Rows from block 4 of a small masked spectrogram model, named by matrix and row number. Rows with one number belong to one channel. Each number is 200 + 40 x the weight over its row's rms, rounded and kept within 0 to 999. All counts start at 0.
After each channel's rows are labels from the 100 clips, of 14848, where the channel reaches its highest value: "responds to" is what is common among them; "peak on" is the class under the peak. Only what is clearly more common there than usual is listed. The data: melodies that start on their tonic, played by one synthesised instrument. In brackets: how many of the 100.
# convs0: first 3x3 conv (model.blocks.4.convs.0.weight, 192x192x3x3, each kernel summed), inputs 0-95
# convs1: second 3x3 conv (model.blocks.4.convs.1.weight, 192x192x3x3, transposed, each kernel summed), outputs 0-95

convs0.82,213,209,186,127,210,194,188,113,211,187,222,213,254,179,97,214,242,231,206,164,207,195,212,192,181,153,214,131,225,206,210,183,101,149,162,206,188,208,206,219,183,159,234,231,222,99,195,182,196,214,194,97,214,217,192,175,213,218,206,154,220,193,141,267,171,172,131,203,209,157,197,215,256,157,192,241,183,196,222,170,227,152,162,158,200,227,197,190,265,226,243,177,139,194,179,255
convs1.82,160,252,174,206,251,177,243,221,161,245,176,190,221,250,277,206,178,240,196,237,160,262,195,199,217,242,263,173,207,209,192,210,277,183,246,175,184,158,190,192,200,176,211,240,124,208,135,162,184,190,219,232,185,256,182,167,188,165,241,226,230,347,206,205,180,218,238,162,197,189,199,138,234,221,242,179,223,241,202,220,183,165,228,151,197,166,155,179,122,165,111,212,339,165,177,189
responds to: pink noise (31)
peak on: F3 (31)

convs0.79,154,247,246,116,186,222,210,249,233,197,150,202,220,206,217,195,242,239,181,229,178,175,227,190,219,215,240,228,219,179,134,222,234,234,191,154,116,215,170,118,202,262,188,172,200,238,271,176,192,237,196,161,186,157,254,195,209,211,152,208,221,203,116,150,189,236,244,206,225,251,177,217,220,186,174,180,176,194,212,232,214,253,205,142,171,190,218,248,240,116,187,245,203,167,219,232
convs1.79,202,244,189,221,157,231,124,137,227,210,208,175,216,142,52,119,236,167,213,234,176,139,190,197,146,195,193,201,133,237,200,144,171,206,237,245,235,228,246,202,186,260,224,185,199,176,197,142,218,156,175,194,211,187,204,214,193,113,198,185,250,141,221,178,251,156,172,250,173,186,318,180,119,171,208,170,174,185,192,216,237,159,253,225,198,192,217,146,183,205,242,182,167,213,226,200
responds to: pace: fast (66); sine tone (33)
peak on: F#5 (26)

convs0.48,215,246,209,199,218,87,176,156,197,202,190,281,163,216,220,174,72,151,280,165,223,183,210,173,211,229,202,213,203,165,301,228,199,219,168,201,165,178,197,132,202,197,198,251,211,228,189,183,199,188,204,179,232,193,23,179,183,157,180,230,207,208,197,245,175,239,104,159,229,162,205,238,145,217,196,154,197,196,219,183,186,168,198,197,209,194,189,268,184,183,187,219,178,219,205,168
convs1.48,168,186,193,192,195,210,195,198,143,186,152,202,207,164,169,225,138,200,146,196,188,128,209,231,223,240,231,205,214,224,234,192,185,186,220,201,271,99,203,95,171,205,229,150,206,210,180,194,169,198,159,208,214,198,171,153,318,252,146,224,212,147,227,171,111,198,172,271,227,283,205,181,258,208,231,158,261,195,194,224,140,221,161,212,155,178,196,134,95,193,233,193,202,234,293,169
responds to: clipping (52)
peak on: no note (99)

convs0.141,150,202,194,177,224,159,170,197,152,168,216,255,216,215,165,225,175,177,190,134,244,187,212,111,245,305,216,172,185,166,211,206,200,237,156,140,172,216,181,279,223,207,229,166,127,224,193,150,258,290,147,199,267,188,151,206,238,189,234,170,217,219,235,219,118,215,119,131,223,212,200,182,164,253,223,132,235,152,242,193,163,147,176,166,193,251,223,221,181,253,163,177,286,160,205,134
convs1.141,141,209,173,207,183,206,204,178,156,186,184,220,205,163,241,165,231,168,157,208,107,128,178,188,214,137,240,171,207,265,246,167,64,190,274,120,236,144,208,190,150,203,258,270,249,214,208,265,223,151,171,256,223,155,212,230,225,183,187,181,115,273,227,230,130,124,216,252,205,125,188,221,164,197,223,168,220,220,176,211,155,196,241,228,228,176,201,173,261,214,238,256,192,242,163,205
responds to: staccato (60); muffled (low-pass) (34)
peak on: no note (83)

convs0.56,192,192,244,224,197,258,220,152,203,209,200,308,162,234,164,273,182,232,217,195,123,203,157,160,155,192,231,193,161,182,201,213,229,200,217,208,160,184,215,209,193,197,179,181,202,226,195,212,201,196,154,168,201,213,287,231,173,209,262,150,220,199,207,123,155,235,225,180,176,188,259,173,163,219,181,239,146,129,197,191,170,230,182,160,213,157,208,190,182,389,195,123,137,204,214,199
convs1.56,224,181,195,208,178,177,172,259,184,160,178,178,215,178,212,227,196,222,162,185,212,182,213,233,242,161,226,188,219,222,218,204,264,243,209,438,193,232,149,188,188,203,211,246,188,216,261,250,265,209,229,236,184,213,210,196,238,199,151,201,193,81,201,196,219,124,215,203,247,236,237,265,176,208,153,199,209,223,210,225,265,152,214,215,173,219,214,169,235,201,231,217,209,256,218,220
responds to: sine tone (96); staccato (50)
peak on: no note (54)

convs0.70,236,219,227,151,241,189,126,192,169,159,208,128,215,197,212,199,219,237,236,179,161,134,196,237,263,146,240,226,176,184,226,172,171,185,168,164,303,163,133,224,171,214,226,198,185,186,165,142,138,240,137,190,181,230,186,123,216,169,172,191,175,243,213,205,221,142,154,178,194,209,120,180,227,179,216,302,159,160,169,145,171,232,243,210,206,179,238,197,196,232,216,77,174,140,205,149
convs1.70,213,253,252,192,148,258,189,212,221,235,148,338,217,188,194,212,182,181,153,198,231,260,208,222,194,236,205,175,234,226,209,248,264,186,203,252,162,209,131,236,186,126,171,251,205,210,162,198,186,178,203,208,188,246,171,215,168,230,176,143,142,164,229,210,188,256,149,178,171,257,209,234,233,111,210,171,211,181,273,313,252,202,187,212,143,244,149,236,191,214,182,146,167,117,199,185
responds to: staccato (68); sine tone (33)
peak on: no note (94)

convs0.50,187,245,239,173,188,258,179,183,165,241,239,141,198,199,221,230,206,253,206,182,191,156,196,223,160,248,243,159,243,210,120,234,166,210,224,239,215,173,174,173,211,227,108,204,202,172,200,124,149,153,217,199,172,163,237,150,186,208,159,240,163,202,103,179,100,184,204,250,187,170,178,199,169,216,243,249,154,153,185,209,199,186,211,165,155,194,231,200,148,158,118,156,216,168,157,104
convs1.50,237,186,219,127,201,236,178,234,230,170,212,238,189,214,237,232,205,194,226,193,216,224,182,205,170,276,154,222,223,250,188,153,228,252,276,186,175,243,185,213,216,193,211,182,143,256,188,147,176,229,176,198,226,156,232,221,177,226,192,216,152,296,249,173,244,213,210,163,200,236,264,158,180,276,185,188,174,203,213,213,130,205,172,112,215,152,225,200,268,169,176,221,142,229,181,228
responds to: sine tone (26)
peak on: F#5 (29)

convs0.126,163,187,192,215,182,220,207,162,123,210,194,140,231,168,201,197,181,268,199,238,100,198,157,206,160,228,182,167,262,221,174,157,206,165,183,284,187,226,142,158,167,162,189,138,191,154,171,117,173,189,184,147,209,203,218,178,165,235,190,147,185,194,218,180,219,171,211,231,123,182,162,165,179,225,224,179,223,179,186,191,242,146,179,172,219,186,219,232,154,238,174,198,152,117,252,221
convs1.126,202,205,168,225,176,213,148,102,281,175,185,163,213,242,214,264,215,207,236,160,179,238,158,254,231,191,212,256,200,193,210,187,198,161,201,219,157,169,197,223,169,187,169,227,153,229,243,180,227,261,200,205,243,153,185,224,160,179,163,231,261,117,205,203,225,236,226,220,174,184,301,156,208,262,215,232,150,193,187,198,203,268,268,199,131,174,207,178,275,229,138,138,148,212,134,170
responds to: sine tone (62)
peak on: C5 (28)

convs0.124,180,180,163,137,173,215,190,122,211,228,194,224,229,194,220,158,232,217,244,168,228,215,220,126,181,132,135,151,151,187,220,253,198,242,214,234,201,254,182,184,208,156,130,184,248,193,214,177,206,207,162,203,193,200,215,240,254,225,184,191,229,185,104,203,257,198,248,324,153,154,235,185,199,118,229,205,125,148,228,167,245,119,200,210,208,187,248,257,230,180,216,125,207,218,205,84
convs1.124,208,202,214,221,198,160,236,255,141,151,186,167,205,194,196,182,198,199,188,251,203,266,202,213,291,174,144,215,198,174,245,164,106,195,180,209,217,166,182,171,229,175,168,197,185,163,217,107,162,211,231,176,144,167,188,237,128,171,200,222,233,122,140,201,237,201,165,193,234,272,231,197,171,198,203,220,254,192,199,171,222,137,181,115,132,134,110,163,205,225,262,185,156,180,159,216
responds to: the note E (88); the note B (65); tonic: E (36)
peak on: E4 (58)

convs0.127,192,223,152,166,157,146,97,149,89,205,198,274,200,167,199,217,229,160,192,204,199,246,151,231,157,210,173,203,231,270,217,174,208,237,157,189,222,206,234,252,178,219,191,227,167,238,180,216,204,157,145,161,217,171,123,171,225,254,147,196,144,210,193,232,262,227,171,194,200,225,211,238,154,194,150,308,190,118,182,194,189,187,228,192,166,231,220,148,222,169,215,263,199,161,205,199
convs1.127,181,222,234,197,205,175,209,253,241,217,231,253,160,257,207,232,241,187,174,223,201,242,247,163,218,149,201,199,232,226,166,197,213,203,176,46,169,162,181,224,173,156,200,203,215,206,198,208,192,221,191,208,177,183,162,218,188,231,214,208,227,335,197,242,195,197,204,187,172,166,220,215,248,0,165,160,194,217,174,216,203,216,183,175,202,215,193,204,157,177,211,188,173,166,268,195
responds to: staccato (54); flute-like (30)
peak on: no note (100)

convs0.169,221,208,220,233,189,197,412,170,201,194,218,77,167,244,169,179,137,295,189,137,215,180,176,167,200,190,163,149,215,155,195,210,212,227,133,186,151,199,155,105,194,188,236,203,201,261,240,178,200,161,155,225,223,202,228,200,195,198,181,167,197,214,197,277,206,197,210,164,200,214,230,287,160,187,163,158,265,167,253,153,213,218,169,234,150,252,189,211,246,204,156,218,184,213,216,176
convs1.169,217,289,190,191,202,229,206,167,137,157,196,190,204,200,229,215,209,184,195,178,190,147,175,205,202,215,170,218,194,270,224,200,301,233,185,240,194,140,234,188,154,191,201,213,193,183,198,199,225,204,239,184,178,198,214,170,230,187,230,197,91,16,206,187,162,155,206,256,206,216,136,194,200,170,272,208,204,218,186,160,237,193,195,217,262,222,204,244,161,194,212,171,211,277,223,187
responds to: staccato (75)
peak on: no note (64)

convs0.163,160,252,191,312,197,213,138,177,161,213,251,210,142,168,183,191,267,158,203,185,120,224,174,169,210,315,209,169,161,160,220,193,168,235,161,169,129,299,214,190,218,212,196,264,219,197,168,217,168,222,241,178,182,216,211,240,212,201,163,181,187,243,151,80,179,208,256,186,167,147,159,234,228,195,153,192,170,205,286,156,300,193,195,240,235,236,236,223,236,150,157,251,236,173,251,105
convs1.163,214,262,264,141,127,230,195,210,261,193,185,185,165,221,237,201,243,196,160,133,268,104,170,245,209,218,166,179,269,116,264,159,260,233,178,282,265,133,139,194,220,152,159,202,214,164,195,204,255,180,194,148,172,213,226,149,163,199,219,246,155,219,236,213,249,232,139,178,160,147,156,255,255,239,176,170,189,236,223,182,251,156,162,174,196,192,145,233,188,169,143,159,228,165,298,200
responds to: sine tone (28)
peak on: G#5 (26)

convs0.89,150,212,222,175,176,158,116,163,202,147,173,190,174,203,200,157,125,201,132,218,214,213,173,214,135,135,194,241,192,148,192,199,202,192,214,134,190,312,165,254,194,187,248,215,183,248,179,217,246,182,170,135,162,168,179,142,250,114,250,172,153,205,187,238,149,195,196,160,156,184,124,164,189,149,227,168,171,279,189,190,170,227,225,182,226,197,161,165,173,235,196,123,174,203,199,233
convs1.89,203,286,227,199,212,203,157,191,223,222,221,247,169,223,200,167,250,227,244,226,220,194,102,204,203,175,218,157,206,175,226,211,152,181,176,231,203,129,181,189,215,198,211,248,184,242,197,205,224,200,195,228,227,204,193,214,138,248,193,270,234,168,204,201,216,168,178,204,217,172,281,261,286,238,217,169,194,165,175,171,151,178,151,178,210,172,209,220,225,174,194,211,225,193,293,191
responds to: sine tone (40)
peak on: no note (70)

convs0.162,202,195,210,254,165,203,196,253,154,146,201,278,203,249,210,178,153,293,202,253,208,243,217,224,311,189,181,221,147,193,147,239,223,234,130,206,119,207,198,136,226,165,200,189,204,214,232,212,199,194,197,174,194,248,172,140,175,183,195,155,197,249,204,167,268,183,189,168,195,191,182,199,253,160,187,301,136,189,172,169,208,194,182,152,191,182,203,163,255,177,235,127,202,209,250,233
convs1.162,143,142,143,158,222,221,205,227,143,178,150,197,188,125,164,174,178,132,216,187,213,171,160,189,148,224,261,224,293,244,211,209,187,197,219,213,194,107,246,194,201,291,216,187,176,206,197,171,242,177,199,169,169,226,203,177,185,191,276,141,110,80,201,253,130,200,271,216,209,207,169,191,208,131,193,207,185,198,194,277,223,193,165,184,228,244,200,172,175,210,222,237,193,156,184,157
responds to: clipping (48); thin (high-pass) (39); bass guitar-like (33)
peak on: no note (72)

convs0.54,152,151,200,223,176,215,254,184,219,195,143,272,197,188,216,165,149,194,188,202,196,273,220,180,322,201,200,215,218,181,371,195,181,234,148,163,225,161,220,158,205,177,210,212,206,193,242,185,253,240,222,164,163,239,217,223,244,175,174,142,188,334,176,180,224,176,137,210,201,188,174,194,141,198,209,207,205,162,180,143,223,189,195,243,224,225,226,215,223,281,223,171,199,235,220,94
convs1.54,154,316,194,161,262,186,178,189,140,244,178,189,174,121,179,126,193,188,193,210,220,230,204,226,198,153,230,200,465,189,172,244,27,174,202,195,172,180,217,161,232,189,169,171,204,225,183,221,184,198,161,185,187,183,210,211,196,200,242,172,150,341,219,220,164,216,229,167,240,206,150,228,220,150,171,229,219,233,215,268,215,237,201,205,183,204,204,183,175,184,221,185,172,99,191,190
responds to: mains hum (57); clipping (32)
peak on: no note (91)

convs0.91,216,183,262,297,210,161,141,159,241,250,220,154,132,202,245,263,270,172,270,225,245,216,172,199,183,242,162,189,214,233,165,180,155,189,235,168,208,201,238,235,180,204,194,140,158,147,211,210,210,203,312,216,229,222,193,186,158,216,197,222,184,221,224,168,204,196,185,244,267,155,258,256,178,177,139,238,218,290,209,261,184,146,156,146,191,164,240,124,224,184,237,209,155,163,251,211
convs1.91,204,348,162,116,191,186,204,185,230,188,179,123,211,207,175,174,203,247,155,164,211,285,149,216,236,188,236,171,107,202,346,204,267,256,171,232,231,229,203,158,149,196,174,159,178,196,187,149,205,142,175,187,220,231,214,247,149,188,261,217,282,234,215,168,194,201,237,221,216,172,169,211,194,236,155,197,222,231,214,196,228,124,192,159,206,183,181,199,143,189,165,210,193,169,64,164
responds to: mains hum (100)
peak on: no note (81)

convs0.64,203,190,141,184,175,183,175,128,248,167,254,205,183,175,115,243,170,239,127,175,189,219,188,177,163,228,141,168,208,199,239,152,107,158,211,197,174,191,169,246,178,193,212,256,140,173,167,201,164,152,124,247,149,190,186,118,209,248,171,165,264,215,159,160,190,159,232,137,220,201,218,150,163,179,150,225,162,143,187,203,223,226,182,245,157,157,143,220,205,159,215,208,188,179,170,218
convs1.64,157,221,184,159,255,181,231,220,247,211,195,185,142,182,202,172,227,173,231,269,156,226,163,256,221,169,175,136,236,208,193,197,108,238,217,198,213,189,226,199,201,203,216,186,211,175,226,183,286,208,208,113,181,175,160,119,202,188,213,237,240,275,202,185,212,160,182,193,174,233,181,152,229,160,135,151,166,186,196,210,199,216,145,233,215,209,183,209,150,132,217,250,177,135,250,207
responds to: the note F (75); clipping (54); horn-like (34); tonic: F (33)
peak on: F3 (52)

convs0.40,185,200,206,159,187,36,123,106,160,197,144,144,122,249,193,167,218,217,184,174,206,182,222,148,201,219,175,172,193,213,257,248,218,202,203,220,164,217,180,147,154,227,204,142,222,171,180,204,223,241,168,153,183,223,337,157,151,185,157,217,220,116,202,196,192,182,207,211,260,149,202,154,239,200,297,205,234,244,206,198,185,182,146,216,197,160,187,193,205,248,185,204,160,157,197,210
convs1.40,202,205,231,150,239,148,190,152,202,229,260,178,138,181,167,277,184,179,161,229,251,254,204,194,207,194,210,201,155,227,218,139,224,198,159,226,188,192,229,105,137,217,218,77,186,176,184,215,196,145,160,199,210,234,156,163,264,160,267,248,195,163,215,187,207,187,172,201,192,163,235,173,236,321,201,149,193,199,141,164,197,217,131,186,192,195,196,297,167,205,193,202,179,131,162,207
responds to: pace: fast (62)
peak on: no note (53)

convs0.176,188,194,204,217,171,211,152,77,265,251,217,184,141,196,188,226,211,266,176,186,151,169,194,229,209,231,199,173,264,233,169,217,216,194,201,244,110,235,184,233,188,219,197,251,158,215,187,156,142,222,173,141,162,207,255,205,237,212,155,191,245,187,120,239,139,210,176,205,231,198,210,225,216,216,180,176,162,112,238,204,220,200,191,196,192,232,249,224,211,139,205,243,204,259,204,279
convs1.176,136,229,228,216,230,187,163,202,178,233,232,194,176,148,164,198,231,205,241,238,196,236,205,162,151,184,201,208,206,178,186,129,92,201,185,109,164,184,188,198,216,174,190,177,178,218,204,202,203,164,206,207,193,133,198,223,178,192,221,198,333,150,241,195,209,157,168,214,160,214,314,168,234,182,229,181,212,141,209,195,195,131,180,190,202,146,202,159,193,179,183,228,222,173,255,235
responds to: vibraphone-like (74); the note F (68); tonic: F (25)
peak on: F5 (37)

convs0.133,228,217,168,200,237,163,249,236,247,149,143,158,139,140,249,217,120,168,221,143,142,90,185,199,231,237,184,176,142,234,192,227,226,169,248,190,199,222,208,48,147,169,175,195,237,169,113,173,226,192,232,191,131,168,133,201,166,133,119,220,189,216,229,226,213,192,132,192,174,164,145,191,161,212,130,168,208,205,219,182,123,200,257,179,226,218,185,177,129,163,115,203,212,190,178,233
convs1.133,183,249,260,191,219,245,188,181,180,225,172,202,190,241,247,262,215,238,269,190,148,208,267,251,198,216,199,210,201,139,246,177,162,222,164,187,211,239,213,117,208,152,176,185,165,213,118,253,173,231,202,199,232,222,278,272,206,154,231,173,239,277,228,206,234,122,165,244,193,215,153,183,133,271,267,148,264,171,232,235,226,162,172,201,212,165,184,216,221,194,224,194,193,170,187,181
responds to: staccato (83); clarinet-like (28)
peak on: no note (97)

convs0.109,296,187,157,165,219,226,168,217,169,164,224,268,204,205,189,152,226,234,163,270,198,217,207,126,240,135,232,194,190,266,102,202,208,169,203,174,178,176,244,253,194,180,260,204,213,191,190,208,143,194,188,164,224,143,225,204,194,142,212,207,231,211,148,241,229,183,285,173,216,172,219,232,179,236,196,235,229,341,213,171,138,145,123,222,180,220,203,152,242,165,171,146,195,164,250,268
convs1.109,143,318,200,277,175,174,202,164,219,215,202,184,204,207,199,245,158,214,257,184,216,192,236,271,164,218,174,154,411,208,169,256,180,149,192,123,196,213,202,155,174,235,156,186,218,252,151,201,158,189,230,195,158,214,173,201,207,182,266,248,150,299,230,193,204,211,199,217,208,171,170,187,212,194,151,188,209,235,221,171,186,197,193,197,241,154,167,164,167,193,241,238,204,193,116,156
responds to: mains hum (55)
peak on: no note (82)

convs0.191,217,161,214,122,203,181,200,140,216,205,179,164,192,201,226,161,177,200,159,313,223,181,234,184,193,161,206,220,220,167,217,257,244,251,164,191,217,136,217,235,185,171,216,189,158,230,215,167,142,239,150,259,224,198,244,236,161,180,146,137,260,212,200,231,133,194,115,260,150,192,182,191,204,207,199,194,187,268,216,208,164,131,177,203,201,256,192,180,234,173,141,136,176,208,208,161
convs1.191,196,297,100,144,266,192,271,185,238,237,218,160,236,279,174,295,171,206,288,210,192,115,183,219,219,220,153,152,249,235,168,207,127,227,208,184,212,194,209,199,183,181,150,150,201,157,181,210,186,240,248,133,193,177,178,238,223,213,185,229,112,241,147,152,160,222,203,205,201,120,223,208,271,260,202,219,191,231,236,225,217,188,220,191,179,209,182,199,240,203,209,181,160,177,139,203
responds to: mains hum (98); thin (high-pass) (29)
peak on: no note (96)

convs0.81,179,216,193,224,176,211,211,207,246,175,256,193,223,191,244,267,193,189,249,158,214,226,181,203,239,254,288,26,88,228,224,172,253,265,219,239,184,196,209,225,200,199,139,204,181,154,190,192,158,144,178,159,191,195,208,178,198,228,197,192,186,201,241,156,192,174,213,156,202,181,191,187,196,208,185,154,206,174,182,219,184,220,224,90,133,203,263,191,236,192,209,158,277,238,180,147
convs1.81,158,188,218,219,198,193,262,242,182,196,191,202,245,203,233,190,170,176,209,285,187,186,191,150,180,140,184,105,201,185,238,166,163,245,155,147,166,225,241,198,199,160,159,242,288,203,198,193,123,198,131,148,160,222,182,206,222,154,211,210,186,281,134,217,133,171,188,275,221,184,174,176,195,189,201,153,221,168,209,181,197,197,150,202,214,239,166,198,225,160,265,203,257,250,168,194
responds to: the note F (72)
peak on: F3 (45)

convs0.65,208,289,195,184,231,188,167,196,203,158,217,185,211,208,125,183,175,232,174,171,232,239,214,195,168,238,307,193,203,211,170,176,229,194,291,68,187,223,168,192,239,182,238,196,214,97,181,293,196,165,152,186,189,175,209,165,146,232,176,151,250,210,147,164,201,164,207,185,197,179,238,183,142,168,145,217,201,183,177,185,215,136,229,201,143,195,179,175,173,263,213,225,216,201,203,55
convs1.65,229,247,217,218,174,180,239,233,224,238,184,243,202,223,209,215,163,200,249,261,270,253,155,186,198,244,192,168,167,184,257,254,258,199,177,240,232,214,177,188,217,155,147,182,269,159,218,259,185,241,222,175,224,250,183,180,185,174,194,215,166,261,218,213,235,204,169,236,168,236,147,172,214,205,227,202,188,184,178,224,204,277,192,314,140,213,216,144,223,211,208,207,268,206,169,179
responds to: the note E (84); organ-like (42); tonic: E (39)
peak on: E5 (37)

convs0.139,273,192,162,173,177,237,228,105,237,221,170,240,242,187,214,181,98,252,181,165,191,237,182,160,260,188,180,127,113,231,268,253,240,123,120,188,266,187,187,171,204,215,169,233,203,204,164,240,152,202,232,235,247,221,205,210,234,192,198,208,233,193,240,235,141,218,203,137,179,191,198,199,180,199,215,174,214,237,217,187,257,133,218,230,180,230,212,173,246,131,218,220,167,166,252,83
convs1.139,160,109,291,199,221,179,201,181,164,144,236,187,192,215,219,294,165,130,207,206,229,159,254,177,143,169,181,224,282,174,155,192,177,250,241,174,185,163,184,167,243,195,230,149,195,208,185,150,142,168,189,184,192,168,216,221,156,216,207,222,186,177,214,158,181,162,202,194,172,211,216,181,205,262,242,123,201,188,271,183,208,199,143,263,238,210,256,195,153,270,219,161,277,219,143,192
responds to: clipping (31); marimba-like (25)
peak on: no note (54)

convs0.47,132,176,229,169,228,212,200,127,200,265,120,188,177,202,253,249,161,164,188,216,146,222,217,168,170,185,209,163,212,141,123,220,191,195,160,188,198,234,225,135,210,258,178,192,185,196,192,209,229,217,190,235,205,211,157,162,179,113,184,222,202,184,180,230,182,184,202,264,150,230,177,260,173,232,208,183,234,282,205,206,119,178,201,156,245,115,189,187,126,145,173,167,199,245,173,214
convs1.47,128,314,223,175,210,183,173,209,226,249,283,142,215,235,175,153,198,269,271,247,210,205,133,224,222,151,231,212,190,113,293,107,232,251,178,132,255,229,165,276,246,128,222,196,215,249,200,241,186,181,205,251,169,213,200,217,175,192,185,235,136,169,227,228,212,281,128,186,209,140,177,183,203,216,217,148,236,169,145,248,200,174,155,185,210,216,158,255,212,199,194,172,196,229,320,165
responds to: mains hum (59)
peak on: no note (77)

convs0.165,134,165,179,164,208,186,150,272,142,153,140,155,290,138,229,285,248,233,258,278,153,144,224,184,241,198,220,162,186,208,109,178,215,239,234,207,177,155,211,105,194,202,182,239,217,236,272,154,193,285,197,199,206,226,181,150,226,151,214,203,182,203,200,211,244,184,187,175,173,199,259,193,161,205,238,224,169,194,237,235,163,220,239,205,191,146,204,246,158,242,204,128,182,198,196,227
convs1.165,189,289,278,242,204,174,188,151,214,226,241,169,209,284,187,215,163,220,152,202,159,106,220,198,168,223,187,206,145,144,239,179,323,200,154,238,173,240,176,214,218,164,197,261,248,204,200,257,184,188,241,228,225,251,190,215,196,105,173,268,250,240,188,198,247,191,116,208,218,170,188,205,192,235,221,152,220,223,198,172,216,207,146,190,276,207,182,160,309,207,242,206,240,246,186,185
responds to: mains hum (95)
peak on: no note (92)

convs0.29,189,185,193,194,187,166,173,241,208,252,156,191,199,183,120,228,253,148,217,117,171,221,187,153,159,251,200,180,233,174,170,211,134,255,247,211,177,199,205,186,185,160,100,197,303,182,170,224,217,231,163,214,188,223,164,219,238,208,244,224,148,205,161,232,265,164,218,333,219,179,202,211,253,151,199,215,177,183,139,162,217,131,172,122,166,212,198,173,168,218,233,176,201,211,194,192
convs1.29,238,120,223,180,201,169,239,259,165,223,212,218,216,231,181,259,164,222,168,280,238,294,247,192,223,203,215,237,202,208,227,220,185,178,209,131,222,174,142,212,223,192,201,205,224,143,242,189,146,229,219,172,261,209,150,162,176,189,239,224,197,146,202,221,148,174,181,129,183,246,213,175,215,168,179,192,241,174,218,210,197,171,119,120,201,174,239,228,207,161,174,213,274,175,229,256
responds to: the note F (81); sine tone (61)
peak on: F4 (32)

convs0.118,136,142,203,161,188,250,157,186,217,272,226,234,225,203,190,189,159,219,211,246,206,180,211,239,235,287,176,189,204,222,152,217,192,278,120,252,192,204,219,130,213,183,282,153,102,156,238,97,172,185,245,126,219,267,208,203,170,178,167,161,173,177,39,184,173,214,225,274,208,205,218,205,187,121,253,193,118,211,193,224,226,217,169,209,167,212,204,190,194,147,146,174,219,148,212,218
convs1.118,216,260,232,199,173,206,254,176,190,144,202,222,223,212,224,215,175,223,208,233,182,183,208,183,229,184,114,217,180,236,213,141,295,209,198,130,186,126,167,256,240,228,156,247,238,45,190,208,150,233,224,102,174,163,210,173,131,204,180,184,175,215,122,235,179,135,156,162,201,143,169,210,191,108,209,185,188,172,199,237,175,143,237,133,205,212,206,175,219,237,244,202,202,181,221,185
responds to: pace: fast (60)
peak on: G#3 (42)

convs0.3,156,210,211,186,200,191,64,161,175,185,198,182,224,285,227,156,170,193,227,207,186,177,249,206,204,175,188,227,188,205,189,147,187,175,192,185,133,193,217,228,205,223,205,204,216,213,166,123,184,185,159,241,202,160,121,213,258,232,185,178,210,135,183,145,159,184,180,197,159,134,169,272,149,216,207,232,221,185,209,127,135,204,154,184,110,197,195,268,284,214,242,211,197,214,205,250
convs1.3,172,207,260,234,171,187,205,252,205,171,166,236,235,188,200,203,215,190,202,191,153,201,212,212,176,192,194,205,31,244,207,180,361,182,150,0,229,209,224,214,177,197,207,180,208,177,198,179,172,220,193,205,146,196,174,169,185,178,205,183,181,176,210,211,183,224,236,201,241,171,171,195,228,177,194,202,220,216,186,215,214,210,179,172,211,225,185,210,229,166,208,218,141,186,190,167
responds to: staccato (73); horn-like (29)
peak on: no note (100)